From a checkpoint of a small contrastive audio-text model: encoder depths [2, 2, 4, 2], batches of 128.
Rows from block 7 of the audio encoder of a small contrastive audio-text model, named by matrix and row number. Rows with one number belong to one channel. Each number is 500 + 50 x the weight over its row's rms, rounded and kept within 0 to 999. All counts start at 0. Numbers have three digits each. After the name is the row's rms in percent of the matrix's.
After each channel's rows are labels from the 100 clips, of 14976, where the channel reaches its highest value: "responds to" is what is common among them. Only what is clearly more common there than usual is listed. The data: synthesised sound scenes: up to three everyday sounds over a background.
# convs0: first 3x3 conv (encoder.blocks.7.convs.0.weight, 256x256x3x3, each kernel summed), inputs 64-127
# convs1: second 3x3 conv (encoder.blocks.7.convs.1.weight, 256x256x3x3, transposed, each kernel summed), outputs 64-127

convs0.34 089:490487501595504514468442413453521461489410571571447529496450493475571505667514459552479539472562455451479529510494553462443554552510509473564449540423505479531444508526520487459531459526571476
convs1.34 084:563437426560506469366462440448420470505457504535500457553576427430528538483490519479460441513514529449547447525517473549493482582460383410496490461535514541475484509495446544513497505495532528
responds to: muffled (low-pass); background: none; thunder; first sound: thunder

convs0.166 085:526457474445494497514539605533522453436532492454586515541435548405491514420467544420543550458438545554540507467523507527549503481530580526534462558441474532499500424598534553511448536472365508
convs1.166 085:552601576552600490497440457448470599612522396521525489482498508469550517551507519386503522521480563508489459524545450515510419551585542537494510521585545456492525484425598511472454514477463553
responds to: helicopter

convs0.49 106:504472536456595474555514501546449485413499505592508434487439499530456546501482472457445531431468493507566499536546499401544444548495521564466517413464521505513500503465464471583446491469552475
convs1.49 099:438457486421468607381449459436531523488439487516490538442538540513533464457497498508553457474498565486472531577474521403392553461489467448509387536481475522461571539366514443524431561447537435
responds to: mooing; first sound: mooing

convs0.252 088:508528491503601548499480459460559612503432545410505503563507579519408384518415519501517449429386607501467483516479498398568498441459544565470525401559638493502451493428514483574422541518558531
convs1.252 092:462469539495496529521387511392488567453584479406469489486564532434454428477498564426429505525426559547504479478527489435523459537578484535560503443589641503511502397541494581393528533574416550
responds to: door slam; first sound: door slam

convs0.44 093:518448467456403518399448413643468510491600399532581404514516519482591549566473483418543503530488488509547466433509482495462520477385545451516501473546512463528492512500507553371453488556446515
convs1.44 101:444467520548534495591564506576522464528556439510508510539484611484482555597456439633512541500564524476523503458441409571510453490472450544407472455472535456536424480547392489526491515544546557
responds to: stream

convs0.79 100:454408564441490537558454488481523506437505492520534523506462555413470477513427490560435543550536545490494426470485556503543470573470430541456497466530459492542440465617573472548491506524519505
convs1.79 096:512519539492452448532537590471508518501639572573504588514542440390499488444461511513544517640547523465442452469518435492493537502490490393479492558511538413594512525562536444491512514564513551
responds to: knocking; first sound: knocking; laughter; bird chirping

convs0.2 090:483436485356437488472498548552514416484504463495468482531505548494367525514491444526502526430503534394553535451505475497602423555514430490458545500497511510470513525573530423525558454524551492
convs1.2 100:490507517409405481542417503534512395443409468494502472540498451443460492396482452467481458421471503540399453449434505435483499487467498512532394417502430488541466450440429511489535469500579495
responds to: helicopter

convs0.246 100:522517550489433572569560501523448492454467482450544612418466511589490453488472495477562538402511472469525489454463597629466457567445410437637440521529454528523502447466463521445407553426423543
convs1.246 100:513533500465467379440445476478503353498406527451493484512511507439482447480506484492557470336422454426531496489585567465535532499511538531439451442498525553412470591440496491543623475475479531
responds to: number of sounds: 1; glass breaking; first sound: glass breaking

convs0.7 085:540523561545428509515522518524511573387542572573554504503502469433543549519635388510550486496583530537484493556494520537476512463490531517545446491562547469423473556446538439434516472547402547
convs1.7 085:540514510445530516443558437516480572437517478535543574545504550453459484441444476473581477465537486464475500514387499434462438455464503553480460485520407530449471456508446452576607441528429290
responds to: car passing; first sound: car passing; number of sounds: 1

convs0.208 103:500518474428602531547553604509406504523454589503496481540551487454648479416516486477417451509462456541515506497535455517494474479455476536481492545476466505459494461470509452544513472533435554
convs1.208 102:448571494458504554490528513538436445498451569476466456526495491419504477487482488402473500481483531492488517494349451517504468548406490585422406518557493460412453502451460481451502469441446441
responds to: waves; vacuum cleaner

convs0.194 091:501554455528479579557482566453377559511530538470495520443448504501510448469449478464391542523512423444508501491537515537458460486506431517558508457468509466525441439483554499526540487432451508
convs1.194 101:536538506515525528539482503482508498509585454476570475558555436542518523448576567562567496524482477565483450537495480456571445529503496430468538520536493482542483510538530528383584503440536581
responds to: reverberation; text has "reverberant"; text has "room"; number of sounds: 3

convs0.178 098:523444505510419536507485528411486445492600488487492503481566502486454501484529499518470565561456447459514559476556500617431427424541472439507504464555527522601537533521533546495559522591490613
convs1.178 101:469529522507437497453493455456458455476513471419484536493512480497490496500511525573493464548541523521559525459512435711501488445452481398540504419649434480624498488521526544452539397532475607
responds to: glass breaking; first sound: glass breaking

convs0.176 101:527476551573462483464525452443459541552531584496449578455593424508447494594499529498489479425494499539499572452618446487500521476568520549440519454507499509391434499614485523515471504534462457
convs1.176 094:521507530474442449521523489535463477529479627520482454479449478405446513444530474406543575404453568567485413436552418526514514462482498447517535459561436423456411434414557486507468510558583426
responds to: number of sounds: 1; vacuum cleaner

convs0.181 096:428580448478497498486478561617440581526551391623504500457435429430522445424449566450476443566464520451434545491456518512535494594584556526523547496584448475544487503458513476451498554556502427
convs1.181 100:497465498462501357503479566596500535619507504523472480394433421434487541524423452473456490465517442481411494524473483600499524576512441553560509479537501453499438583552574444436506432412498540
responds to: church bell; first sound: church bell

convs0.62 086:383565532599474428549462570517535432523479620458476521446509505473489537555515460496483574475441511506534550439497412495469518473471500537505516543471543519507509493452434447476560591580517471
convs1.62 099:531414427513486468468505515501475509404437462544499447622546562486556399409480552447490548506595491384441474423395573488549525457492536392493529484531450388511578506538552530520528526530442474
responds to: knocking; first sound: knocking

convs0.50 092:518542435429499435469499439521522445502551499486472497497442553436482484511431504573549496546526434451461464451459579430523479583566473436487503578544488563629532578532523409509547581490545492
convs1.50 093:530475505578513426492493507505496426530469522499515447485472536443664468497519481533556508443582538526474457557490565557521482512502520505510457377535449482580471417437468477553472402451559536
responds to: reverberation; text has "room"; text has "reverberant"; barking

convs0.14 109:535619530538488432477454403525452422511507519513390454502463505506494433448499497527559441491483541537434635515534555395497676516495567498588538522505487496438460529532479483530510419457522508
convs1.14 101:438443460480447454521406508499422425449504399499439509427522503508429469429498446464497431531543433435590388515484519396513493579473512547480520537458440557569444481468572499637448542493510503
responds to: mooing; first sound: mooing; number of sounds: 1

convs0.164 088:545557452533522594509473551489503525468605399421620512556469540542443583565420593540535572423479471523533443491548551561520445550542544495468502426483435464444497482531510425490462465474511519
convs1.164 096:512610436449474477562483562500612515507586432546528481476441479455480523557423532439504557495533471523585481506634527512536484574530691502508519560460528558433512527520497469471536533538540505
responds to: sawing; first sound: sawing; text has "noise"

convs0.152 106:565509409421452528428563518589588481458520486485484509458454577478462485496486486485498518465427507536484464540430392421559496515460523513501487536568518481439526546532442533537467575536499492
convs1.152 105:475572601403517430550461395380409430512313420469534497494540521484482510471532512454508464437415426468520471462530445516482447456521477501482504527466485507473451538502465389481472495484516499
responds to: engine; reverberation; text has "room"; text has "reverberant"

convs0.84 102:560475425445523557515520406508516510479566550516439458445508514508488545564514534499438461671361544450547519545418550459478568476436467476461460561483440504543528530561569538513530507469509556
convs1.84 102:529444486567484433496566479442647569535580536518541503515439595521400507462534475511468440622578434454512489500444540587535575453402547509495550488557490555669489446512484498563470512472494456
responds to: bird chirping; first sound: bird chirping; beeping; first sound: beeping

convs0.157 113:460495415456489506459446430503548598477514470481462517407486446443520469466523512460479496531397526572482504453541437489409556512444460441607500532385420539492571586491527426499432440510467430
convs1.157 106:522583514465461557495427484509520532512436412500548564486541483469537617602466469471451531458449463544442521530563465621426510542482500475558495593492536478457482467471598439560524482549511443
responds to: church bell; first sound: church bell

convs0.211 107:535504437433494532410465558554524432570580473486535525515419597494480529483478540509485499453485467532494476476516520480501516518523453521437482478493507518515534510587597537509453509459566495
convs1.211 107:582452479459522530450454583601516534553567425443548518466399607525617490464533455569499540472561527577541542484560483482476493509568498555503422541424545487515576531461494480518662533442514580
responds to: stream

convs0.133 090:595463426510479512504481425591527581452466426504531605553553527532535479520475583519410451427486467526476501537555487463517429533532532506631492535387507497437543465577543563511472512473509431
convs1.133 079:545536504403503526548465463480453431514410497467583503563510502555480546488544579483532583386540559490435449511472469517576466481434614496459481598400509498468473479432481482570440487476448452
responds to: church bell; first sound: church bell

convs0.171 092:510466552402475489474486606538548507473569461485428560558475447484459537555531508411438501543461567513522517446485486505459442541514506377495511455565577544561447481555447529453460462615480566
convs1.171 087:533522399536463451471493580558553495600448582556600479542547485415549597547475433579500509440559546533584538466541515508465572498415462526472507414478581431579475603490519473517533452530477512
responds to: explosion; first sound: explosion; clipping; text has "clipped"

convs0.137 098:530474469449485526425347446549446481494563412474483479529522523491461487464506503482545458478416522499545476476605519515470341478537542515542517506438541597436505584573523460532448497520447596
convs1.137 096:524475546481540515491497474506437483552518494511544533581511551490526477509532508478497532459563581550554436514596479555528474524527521567623520520547508458456531484527554483489483535513531590
responds to: car horn; first sound: car horn; church bell

convs0.220 089:475506510602474520555502567478486475483550443421523506473564529497571480434521443557424514430522516485509540486534473517488464556426457541477604547472527494508425473529558476566576470460456616
convs1.220 099:537552449538477553483548609546424458554577614468492483500452515517511567533538551451533560453554471575532548535431463479560504498544439455612516518442574514495575486567515465421560555429526462
responds to: helicopter

convs0.175 089:585424527420499480511458600490504499589512513525643487470494573462522602487482532460445584513400490482589445482507440458572568524488450535539532476601522585461447489532547579542474504445541503
convs1.175 091:533527460436523534470495644505476559564605461497555514454576503520477497538514490490495525485509590585479519524581526558562473538506441479525573415447552507689554472548635592409488520479467610
responds to: car passing; thunder

convs0.106 103:460507490559516517469405526471476491522475584495507551504535535470449435520445477469486491377426435528401581395579409498488451551463465569584535482456540467426543471438524532525455538519429537
convs1.106 101:485557470380471518429472353438508450406416462536463548381486486467498526482515405440459535380457398430476506564425426544515414507437513465470532523530529504468454448445495486551510517564454436
responds to: explosion; first sound: explosion; church bell; first sound: church bell

convs0.144 119:483558515417445439584557509474542493457456487502521482494467547416521436415524564515511500429355515518476497545524497501530504572544514462570515487402474503455470527513518452472458466463601477
convs1.144 097:412529469502428502510448506435415441456465483448401458491514425493448427503522438491511518438390497475451490514486460459533475477500486553598504491524520485430459548482463435577412538477481599
responds to: church bell; first sound: church bell; background: none

convs0.96 085:540581481400490446498543442578482441541557464527525526633426520468565500548475576475395482535491517592523532566426480534471425573577591521534510599483364537404472433488533596499480580486455574
convs1.96 094:458495493510475503511433530458511601485500490487519540517516492478407531591457537511513478486481522468509479520420397488506586405533474471537488513542576428492526522578622529500503631511553593
responds to: drum roll; first sound: drum roll

convs0.174 121:549504510470470458526476565500541517451582422440567446473538467470520512549409519466519558595536516469431541491492479480441500541583654486492515490490521504504510447520459492454399509494553650
convs1.174 114:502524524469518460515565504386611538459540498491482496484515567461440469548432524443450587477415457456679588490612473543495525561417697455442527499567507536466543560572558500498493439578556712
responds to: sawing; first sound: sawing; thunder

convs0.146 114:430430478477497571469531571496527500556534509493529372571483534432500459450523501468575519438399514540518540560535529496543534537525421492628529463455538524397506514503535511498559572547452448
convs1.146 096:432576471319503477525529429505503491497388456558401482506449544411487443573559544524485555445396404524432479443493506456454426480463489479452439474424428538374487467437443435495429474506521327
responds to: door slam; first sound: door slam; number of sounds: 1

convs0.224 085:448518458424506499545409537505551479478548518479557551548468465483537481477491413478473500461487429538528497494570525564486444466546472545445459504503487466555616484519532445453442493500579505
convs1.224 091:462390503451502497553438511597517480486431500500444556526542527454518476434461488467524501469476515490548440439527503461420450455522588439490603502447391495521546487467537555475399442469383497
responds to: reverberation; phone ringing; first sound: phone ringing; footsteps

convs0.30 088:427582575471443477518551471484497491463439497493471486530521545465441489516432465440484497457510542447461545545573505465516529487515522542524480583510429540455558457532498411510479462443401489
convs1.30 091:523571480506456577476375582445458460433467429453492491492556478539487430379518465508478428502503454522493498596483502433428520458573479414547518463470477627584532549459501473481492510518493454
responds to: car passing; first sound: car passing

convs0.191 089:514533513446548567477478515490592518520414449502483514475588478436451524489525517533492524490508510513487530461409529547585490614510496485524522551467521513484496586440582410445481454486522449
convs1.191 089:468452481547411523501510559474504493468503569552526548438497502523487455484510532578616469485424510478490547429499540548569539514544554516523502497486595515568522576574490584543403499540501544
responds to: waves; text has "noise"; vacuum cleaner

convs0.213 114:558518411473481511502493547497445480567588418410614455496420559465556501462422535535509446493480478568486498521478498471502519500505487477460538481484565484477536495506567472513489501529426523
convs1.213 118:495494462548476610499566577585532482511569424494467561468450505475613504581503489538542505474468547472567504489528478546529524527479495461494521470499502520472558499481529492525557477508539402
responds to: stream

convs0.42 098:619556515608464502433581472493519666433585527546478465426433477431521471539568491496584445461546487454512503455472510526505503534450501482545490451505496531473451604523476476516479540455414463
convs1.42 091:511440451408383464462490447480505441501499398475426500533525450447581544501489475493467491539453454553419459527539625561464519509547436459465516415487398546407497445384460454498398448457470516
responds to: helicopter

convs0.227 102:499535483562390533554474474543491465509560480558495503576475506483597478494489502490462588421515558460482408608433706402472458463630512630537495555495431598487512524465533452532549507452423475
convs1.227 096:551563516483558602492480539505573490520501532485511513516503501580553578458570473606592546452510424540487511596494715451495504398580456578482506433450492491537578538507512424569469541469534493
responds to: water drop; number of sounds: 3; first sound: water drop

convs0.45 100:568563480478462576493530539515570585564491384500578520506582506512451541512502508550413573590495507371509490480593424549478574486551523482470574546535435445451535581519510410443501525502514538
convs1.45 096:517530475533440466514521528536581551512456333511512387568449454467441516478422586461463542491548432496499418503420483435480487490473575508450516465518482533354430513485417421449532494508513498
responds to: sawing; first sound: sawing; frog croaking

convs0.37 108:582651534548522463423475529491451449513586632529486482472504502469600444493484495503505474461543448500527557490509516479512468504442566555556509591498505491575553490557481501472444514477537409
convs1.37 108:486549520549470471448440386460476505415375574500410492462495502473423425403458424485499450493462487435448433525384433492559453507465483475513515394501473499483501534416483496463485485457495473
responds to: car passing; reverberation; text has "reverberant"; first sound: car passing

convs0.68 092:499442473444412418465547379608536507504497500455566509518584506434439507511485550524555546474515536460555445443413470503597493460499456567486517611544487512459459409493516509539458529548515505
convs1.68 091:583566551489547535501551530564578494457540576497566565558578518464517541560485511513498585536459561446569525515610543570506473533571454600459456582501441502496620498588574482515511482580434479
responds to: engine; reverberation; text has "room"; text has "reverberant"

convs0.57 096:480490435449521471496419518486574428452522518458497537475497519401489504561440503548472526503464513608492553529424488471506533548503530527519505452552516551483459530572487471522563498581542469
convs1.57 096:552457493519555462441502440487485467436417491528412469459532553428592542456488501433436564578498527456413459552496525491538452522477464462482433514545504437448434577476425498471486503462571513
responds to: stream; wind

convs0.118 127:504460558499495558474469592546441547502514426516616495491514451571460554434533534538450512490548462448469424529550475458619462467539510588499489442404493474545531453493535551512523471509432549
convs1.118 118:445445579499503484479470479408504542422496368504404584520498452556426520432623503464465484480504454512363423418435483320515488490426474540542536442457504490455501504474464473422539465470474420
responds to: thunder; first sound: thunder; speech; first sound: speech

convs0.20 092:494474522508548520435503458526444447448465468548509477520530515449485534419456561523453495521538473521565448535480480613432473496526516494512499524443590541510551444448482550474470521487548537
convs1.20 097:465502455554494451451465484472479520490488505512469418461534451498413494500438491486429448573589540434406403554410494527444478498498412535515515520523518511456506499449522551494475481613467412
responds to: glass breaking; first sound: glass breaking; spray hiss; first sound: spray hiss

convs0.190 086:540471488453504461531435599496442481444361482456531505556493504505439542425484511538425483479442515538535518558540536566502531545560534546574480525597583463487487477614505527533576493408576534
convs1.190 099:550492489473511509515537523477522497463566461432517459433614513538509490430448433540423523472560564523478478509470502404514540486464468480459547511553526481637580478567549591409622571476454623
responds to: glass breaking; first sound: glass breaking

convs0.8 111:526422538495481503465624524504536587439521526554545479476516498540521484459612388450549496368430531517476542564472453470468499406444466519387480525684436384595509509521515458518504522518536590
convs1.8 103:502459459546413425418541530494463537476436481465489513498457482590547535556566514552550493426486437411513642512428477523437451493460413452519520554537461488498497470488458485516503406480460403
responds to: number of sounds: 1; snoring; first sound: snoring; knocking

convs0.183 116:424541466551444464438490538517536522501534471542559505516456501528465492558369458469409515514538471558523447502499516551467503528486534522478482535422431493488557456558502499500525507480440606
convs1.183 105:478524550482514582487511492548589491496451542557482531496434586477406502497420499530493516510602358424563400552591462483508510462455557397505508542489393481356464425410459391490449525408502455
responds to: sawing; speech; first sound: sawing

convs0.253 076:525482426449503484410472514501541538550553493462504549463564561414463509422475527464545469481449461492408381515556471430499492432405467514511430601566570508493517473525551403482479458500481506
convs1.253 084:540475520440482561509459508570512469532506476501558446520452502469506430448431504446469541536478526510465534474451437454471556475521486465421486446445597454511463502620487507492420544475520498
responds to: door slam; first sound: door slam; thunder

convs0.38 120:489472410395547478537486558556558542454575461413517554496576515537567540409501567534459483508429552452477449497442463463519493491516523444536541505591496503481466489472423566497547499435535526
convs1.38 110:430478512536490500510472457478454473531417562549461529429421544515531491493461416476437494551422503454532439531465425439538475481537508548396476430448458531508408460408411386448477465500515447
responds to: glass breaking; first sound: glass breaking; explosion; first sound: explosion

convs0.229 092:510508561505526518519398516471491438485496438481549420558424532561478524437531559489496520435533549514520517627493600447417382420571410574462538503534462508427548468482590525573479513605504591
convs1.229 093:455582531517526481478478559514488431504543474508492514494519389537547504486503500515428480471587497523483472537517556383507454468506581602490439494506460419622545449473434431515480526479507562
responds to: water drop

convs0.149 094:522549501542531590433456558528484533504544416431559501537465490427537530518498488494462514477523534557460429537482482466557506521580513512561488518448449528409588472519508472538437529397548471
convs1.149 097:602455561431621537554411538459384576435549435483550501540484458406463442540499458536464538549506515575492511459484487467490455500508602518543527563542535401443500447456475468510510465556509563
responds to: church bell; first sound: church bell

convs0.173 107:530529595476524503486481447527486431514510486461432604513583487470544551506433598492540485620522484543572499511516531550515478488404402456463541580482403486465539497580566410500454571480561587
convs1.173 110:540485478498445343539497522438530477417446448483455559531450486407453489497322505556562452582548504437557447472460446600426440424490546390470504522505392465510529583503465366523446541579519473
responds to: laser zap; number of sounds: 1; first sound: laser zap

convs0.80 090:475456492483468509600522536477477428465574530509577504487512471493473465529541460447512523488502562465519555486599403541437458475511585489373494562488463526461542478590522520576475496458490462
convs1.80 097:446456466528528455520520418503488544494549581530473496436528483502561500494472450538485524433504505483503549479524450489526524494539553554583544502534477485567570457444496530490485478541483570
responds to: waves; thin (high-pass)

convs0.29 098:549500476475483503565575581531437452564447532425625485482498509432444473407507538560545477450475465445516467490515428503501433528462460498412531471549459441653537488473501519519502533492531598
convs1.29 105:522470523473484438519415478471524477444542588542390524453503497465528490468547491520524498397514419531491472424414374623542483500418475471448459497558461472684489457528478518520410505474423385
responds to: explosion; number of sounds: 1; first sound: explosion

convs0.218 109:470544512422528420495576537620519477468574506424498516440509506524529493516544526551467520546473496484433530465530505485466470507475515539433506553542473488510425508553525489441521513485539505
convs1.218 124:457457535482515531463519516535442491531533528427489453557478555556503468465543546575422487470585542483512479472482537555551511579475439475552510519549552491548458522565545473458523479431542484
responds to: engine; vacuum cleaner

convs0.212 095:506546510610384473579447573513456495422544446480533456495512444548616502457424496571461554430448494450605519534533480475437479539456493542418495576453525451456514493494507481449461468445437539
convs1.212 102:509486461524507497511454504449544467401491453459439534488447419578550505442477463598543480523628524573556596577446419454416485492409473437433457540481527463529562480464491472481419574458458420
responds to: knocking; first sound: knocking

convs0.52 109:535475506447528487494542491458448531528503486554500547514491619505429473496443497523538531391529516550465497749424802481408450477523447563467507532439476600460516466499627433507554519470491511
convs1.52 110:475443526452463459457473500466508554593528492459515640465409424469411520480564498502423533507559474485476475676426728444505449473563512588459467434425457624484463476508567458522558523472533521
responds to: water drop; number of sounds: 3; first sound: water drop

convs0.123 095:519500464548529484466478416489559470464563488548489549493488385498510601546518598528598574517537520452593476463529616441511537539528621495437552483457465473493399551520497417420511511468408571
convs1.123 084:528529552447489536553507466569546503445373397548466488458514471433512460468415576490522457504418545538521425505443455440489566545406482616513454545405533465394527510534542491500478478484397492
responds to: drum roll; first sound: drum roll; mains hum

convs0.18 099:555524515489513478531480551490480519487453507470474519516512503492622467512483572595455463569599509457498475563540492429564473506537512495428540618485403466507516403464483525407520529433588472
convs1.18 099:440426442530504441536469466512508542378444430539492480487510488530507429444419496484493423483452597459503438445408565381499440449544492549424467453527519511414489513455450530538571513455522508
responds to: knocking; first sound: knocking

convs0.215 082:603525452480441593555479413497500465514475499562470483457452480488421417481453460601523479497499521550431509576463570586488438593557510498500549612541557491491481470546603461504524518508549518
convs1.215 094:536449509505495459455472505460526470489504527495349586404523440460492487429549441579490549617542594522497450543419551518404510507547484609461619552624517539453409367534526415527503540466456604
responds to: door slam; first sound: door slam

convs0.115 095:468490541536437491413496491514559522445438450549430555423602506485508479605403470496525459532464575522485462491423431529470511525448499560546505458480469506402497576469456536518407581538469594
convs1.115 094:546405464493454541534536475457517491539527470439470479502538558425443531587422440525555587498474469505458554392457509406496638420510438486431500507471507459439457543507412443483552443516457429
responds to: laser zap; church bell; first sound: laser zap; first sound: church bell

convs0.33 110:532386519521528482423435577478517475496541575424498556378586417480455540573531515455478464475461459529463422525523519551444438474480497518550514582469482459493498455573536470476516475532411571
convs1.33 122:450493436461491440518463396409524456423573431555524483521464456438411519512531479481457441470431458449517426521454475535487474571427551425457499477502433468563503553492430503579510477518518535
responds to: thunder; first sound: thunder

convs0.230 091:533547435587478410517436533499519462481513437464489424526418601542496491598381481558559488520492589500487552528523514602486536498493521599508531562521498461450565510555662552556527533500504460
convs1.230 091:499474471450444512526448504435494600504433600467466602483492561437491551517514430512441595531492645573529555481570445430360493555494451488527548647558512435467483517419594501456469649471416544
responds to: door slam; quiet level; first sound: door slam

convs0.15 088:636514537606433458578527520549604533542464503548586478500484420499494485591522545604524479486474527511549517546524562499463468467556555431531431491650588488463420508445476540593544492440489556
convs1.15 101:605508488528543540513516500486482523542535443527478603472548483454527430517344487548424469513498655462484455559507558506472524452542533463464555480573573588576479506480524569475567532531597518
responds to: thunder

convs0.219 100:539574509442483484467467561497540490464472514541540515497586493490438502474446443504443561474545476526523519523558546504509492482457529504472447581458511499428489463480494396502474465553527519
convs1.219 100:521539555571541502469525480495497449482452590460506476450455445474433571529412473540514436552534457522493470534454503478500507529602523501487431492499495444441453546540458430514557538528522449
responds to: waves; text has "noise"

convs0.235 090:541495469491518494529490482414513540512560626566455474501368561539555378523451521505462460482478567569508531462481476492416476427575476513489542549460505452461541497454580487455378515508520460
convs1.235 084:508572483483428450510502412540605522468445530532416477460544480505423470552452483446545478514463588488529494361586498449514487487412571572463518482482519457490483495531447447515422436477449435
responds to: reverberation; text has "room"; text has "reverberant"; coughing

convs0.116 106:496490456477427507517427442512533535545552518539522447486474481401508456567511550452492543460474512595519560448592414528458505533511555454469471567474482550427537494501513479458399487587511433
convs1.116 096:496501400421455487475514472610496497536452439400398377585414479493474530519453478505496517414435483455429479448568455554526453484502465531553480508524517486406434545491465478517427457428484418
responds to: glass breaking; first sound: glass breaking; hammering

convs0.143 086:492502597452482423413479432417464425506496587529472445540449539429565478513499524529548521516526465392507511464487543527427509447513553540509525484441473535552464499513474532483550490531599510
convs1.143 092:479599606454559403529458487454517521447421533486406505539418424490481519539407524486564507511528572421453402479443513618402502510486464488460564511378499571478460506514451519562449473422518450
responds to: mooing; first sound: mooing

convs0.163 103:496473589461518518564491503456560554522501560448553526527596509476513432477550519575530551463473501610525551454602443507435497588502555474518494515536412446412446516496515439560406543510536497
convs1.163 101:533573501538447459478478505474500550441470481516472476509531500532585520468472463441442579397528449531530520454481480588515419496527482520460531585497443439369473497511479467487641440567490458
responds to: car horn; hammering; first sound: car horn; first sound: hammering

convs0.51 090:440527471565457526364491458553491484563485477447529519401452457501383452513572499455539539405512451540544429455496555528462539420491462617608527588404442429471550524483548424410498432472554447
convs1.51 085:538455459472491538511465473490462447497525512474466454444536478456569597513502494509511535536566603447452428477531593611459509619497540382433520493474466471494480477584523474476525544466475531
responds to: water drop; first sound: water drop

convs0.148 096:519407527446448574457525487430545472599514403535603524462555498609458462458469521488470554469455535482425461486541507492431459485520546491446538521518497465468495536547510531465434517495440563
convs1.148 096:521577518545545482458474488479493605480559544528544515487514504574526534561566537539523513419591496529491533490598495518553426519515509470564446493544511436600522521537537534579650498486513499
responds to: car horn; meowing; first sound: car horn

convs0.120 092:471528534523468537416434491484607498509545456509493512459426449450428450556529443542542540616493487584529536505536476490514458474440589500527463543494383482471539496534542388452550409569483537
convs1.120 088:500555487500522471483440551384545410458447518537444537478552464514504548508544508515557528504555434483475435422445439448490564476429488384535431466512508487494499444397496445513543463515407520
responds to: reverberation; text has "reverberant"; bird chirping; first sound: bird chirping

convs0.105 077:611522474576448572511557510452430506473451512473485516429593592539543569501453498444587545567441567539517432553607475436536538494558538461515413523596530505472443453491423520627474500497573580
convs1.105 085:532540566528527555455493423555483498553470525537452436478523561572478521544440450542481616425517594556504464549458449487490490472531463549477502500564530430449371449592450538496483547557555549
responds to: door slam; first sound: door slam

convs0.92 096:490515485417463559528520467481534479576497471571526541458465634382500506545415490434451518695418513530545489536441606478513491519547525525540542422510439539453489452519541483547586498493472475
convs1.92 097:495491528558542587503523576505563546548584479546660565552521556539546605552572507502468539650558617522500507586446603490522626478538502467502474441468494645496504495638591535510523474465483691
responds to: bird chirping; first sound: bird chirping; beeping

convs0.187 085:449458558551467491537452486490436487464469512497506547461500581453551540493492523490473520483538510475417510574394483540413374576533526543454510555509486457526549489586506654519510511518516524
convs1.187 094:554405485539505544522536533460487519537565511530514534317552502450423521573562564487486449552489586490585547606490530447547479560502380520534570505555570465532537385642564560406501504483568642
responds to: car passing; first sound: car passing

convs0.94 097:463566503508557479505489467465541536478520409593538489489528544461501526545427515534599594442414557511508468501507524499524478500538559620545471545511509618404487553549592608496464537441535565
convs1.94 094:548483546535572538517494497495532631529510558527578527553474476480562531491467526592530526566502500553522534540569549396522601515442527586441532541498505573480610605559505466406487553475533573
responds to: reverberation; text has "reverberant"; glass breaking; first sound: glass breaking

convs0.61 087:488460561478467439491556455457518476402418556509470481477504576563436521609586551478512536493552518451474574515498498549494511527499512493562477583563559596486513553538427438444487480561394460
convs1.61 089:534609548482536511456498486485501525455573445590544516477371430538443453542521561408562457558576503525562497477498560515593532507502595507518489614458550503540530572565478508495485465574431436
responds to: reverberation; text has "reverberant"; helicopter; engine